config = dict(
    arch='resmlp',
    model='image classifier',
    dataset='larger renderings of crowded toy scenes',
    train_examples=90422,
    image_size=96,
    crop_scale_min=0.8,
    horizontal_flip=False,
    targets=['its colour'],
    num_classes=12,
    norm='rmsnorm',
    norm_position='pre',
    activation='swiglu',
    mlp_ratio=4,
    parallel_block=False,
    dropout=0.05,
    inner_norm=False,
    patch_size=[16, 16],
    layers=6,
    width=192,
    label_smoothing=0.05,
    loss='cross_entropy',
    init='torch_default',
    residual_init='none',
    optimizer='adamw',
    lr=0.0025,
    beta1=0.9,
    beta2=0.999,
    eps=1e-08,
    grad_clip=1.0,
    steps=40000,
    batch_size=64,
    epochs=28.3,
    lr_schedule='linear',
    final_lr_fraction=0.1,
    warmup_steps=1200,
    weight_decay=0.05,
)
Rows from block 2 of a small image classifier, named by matrix and row number. Rows with one number belong to one neuron. Each number is 200 + 20 x the weight over its row's rms, rounded and kept within 0 to 999. All counts start at 0.
Before each neuron's rows are labels from the 100 images, of 14976, where the neuron reaches its largest size: "responds to" is what is common among them. Only what is clearly more common there than usual is listed. The data: larger renderings of crowded toy scenes. In brackets: how many of the 100.
# gate: MLP gate (model.blocks.2.mlp.gate.weight, 768x192), inputs 39-77
# fc1: MLP up (model.blocks.2.mlp.fc1.weight, 768x192), inputs 39-77
# fc2: MLP down (model.blocks.2.mlp.fc2.weight, 192x768, transposed), outputs 39-77

responds to: pink object (61); its colour: pink (31)
gate.676,181,203,227,219,177,195,214,233,223,196,224,198,202,195,204,180,204,182,252,210,209,176,208,208,244,191,195,200,170,194,195,205,190,173,229,183,191,205,205
fc1.676,204,257,189,236,208,190,187,225,205,234,201,198,159,185,218,222,212,234,179,230,197,215,172,220,229,217,220,193,202,233,209,218,212,179,231,186,199,213,195
fc2.676,195,190,191,247,199,205,183,176,199,199,179,186,207,212,197,223,220,180,206,190,172,211,211,174,185,196,177,240,225,181,193,213,184,184,226,203,203,187,191

responds to: pink object (90); its colour: pink (63)
gate.372,203,195,202,243,215,231,198,221,201,244,182,208,194,212,198,208,198,222,200,173,194,187,203,227,196,208,191,238,220,201,171,186,205,209,221,190,212,209,212
fc1.372,231,209,238,194,214,220,201,182,199,209,185,210,228,164,189,216,199,233,186,221,174,201,209,211,199,217,217,227,185,191,220,202,187,203,216,185,202,218,207
fc2.372,189,185,216,228,194,190,222,190,202,208,181,207,179,212,182,200,184,221,193,206,182,218,183,204,213,216,198,237,217,231,216,177,201,192,159,203,200,188,187

responds to: red object (75); count: six (41); its colour: red (25)
gate.363,244,180,212,205,186,223,211,225,208,204,200,155,197,219,215,189,209,196,229,172,164,139,188,203,182,218,194,185,178,164,189,187,210,160,174,183,229,188,211
fc1.363,157,175,200,231,189,212,220,214,197,189,200,159,208,214,199,176,194,196,212,171,216,214,200,226,176,183,181,193,196,181,173,181,190,205,201,167,162,189,202
fc2.363,206,182,194,200,186,187,221,184,209,184,208,227,195,189,181,178,176,176,217,196,238,182,225,234,185,195,168,167,211,199,171,179,182,215,197,207,178,183,223

responds to: red object (93); its colour: red (35)
gate.466,194,231,191,208,205,173,169,179,177,247,231,169,212,213,215,210,193,230,199,163,208,175,243,166,229,182,198,203,170,202,162,204,203,183,167,215,190,176,195
fc1.466,207,194,217,205,205,231,180,198,226,196,182,194,195,181,234,225,199,204,210,207,198,207,211,172,191,213,211,175,207,248,191,201,178,239,217,167,247,230,207
fc2.466,197,194,207,218,191,205,194,214,180,159,209,175,200,191,239,215,229,236,179,189,177,212,195,206,183,187,211,208,184,198,209,193,196,194,245,207,198,186,244

responds to: red object (74)
gate.740,166,187,184,212,181,213,193,218,205,203,242,194,198,208,221,233,182,198,205,180,205,178,200,192,178,195,185,192,177,182,208,197,191,166,170,190,180,221,211
fc1.740,223,154,211,211,192,183,210,196,203,226,164,205,192,164,204,170,196,175,188,197,186,183,190,158,198,205,178,196,244,186,190,227,218,232,187,210,203,221,216
fc2.740,141,215,220,185,192,198,196,194,191,194,214,193,236,209,171,225,194,245,180,190,196,222,150,217,231,180,203,217,196,216,163,218,172,230,191,197,216,204,238

responds to: pink object (59)
gate.711,212,184,195,211,204,194,240,202,226,201,186,185,211,191,231,200,228,200,206,206,172,185,235,233,231,228,207,219,197,183,223,195,212,205,187,173,193,185,185
fc1.711,230,158,179,179,202,192,191,185,191,245,178,239,230,189,194,212,196,212,195,220,209,222,181,174,172,202,183,230,175,148,228,206,167,208,166,223,209,213,223
fc2.711,198,212,252,201,166,204,171,173,182,208,189,173,203,175,178,205,231,181,200,171,188,198,196,170,191,218,190,221,205,202,230,197,222,233,178,210,193,200,218

responds to: red object (82); its colour: red (44)
gate.596,202,209,220,198,187,217,193,186,169,199,205,170,222,193,179,187,191,158,190,194,213,162,204,163,245,222,175,175,190,198,160,197,203,222,172,199,177,193,214
fc1.596,193,193,198,204,205,189,230,197,159,168,203,238,175,202,185,210,200,179,218,209,217,202,226,174,214,178,197,184,168,193,193,234,213,185,202,216,167,204,203
fc2.596,202,187,201,204,220,193,174,234,199,193,213,181,203,220,196,160,200,208,210,168,228,166,177,194,209,204,223,214,166,198,222,191,255,200,202,190,201,200,152

responds to: red object (59)
gate.76,209,206,228,195,177,186,244,195,192,184,174,180,195,174,176,166,200,218,217,190,171,221,207,164,195,174,193,197,224,190,228,232,196,221,183,203,179,210,202
fc1.76,161,213,220,208,212,218,213,209,183,215,192,217,206,195,222,207,144,237,187,183,219,175,209,194,240,180,193,227,201,190,199,219,217,190,199,191,205,187,195
fc2.76,171,205,176,171,179,222,202,194,189,200,217,211,194,163,167,202,198,207,218,208,214,215,206,209,221,201,199,150,215,195,199,204,207,220,189,179,237,223,196

responds to: tree (32)
gate.177,225,167,180,194,181,241,170,230,170,226,216,171,190,201,203,210,203,196,183,189,177,197,196,197,193,199,201,204,172,178,205,206,205,213,146,224,214,190,229
fc1.177,217,182,203,198,212,170,197,212,180,219,188,198,206,187,229,194,213,187,224,171,218,211,167,212,173,186,204,233,239,144,212,202,224,213,184,251,199,201,214
fc2.177,213,207,177,192,197,173,208,189,228,204,163,162,218,191,180,195,213,209,188,218,205,193,191,189,213,236,176,201,190,141,177,221,203,188,199,249,177,200,170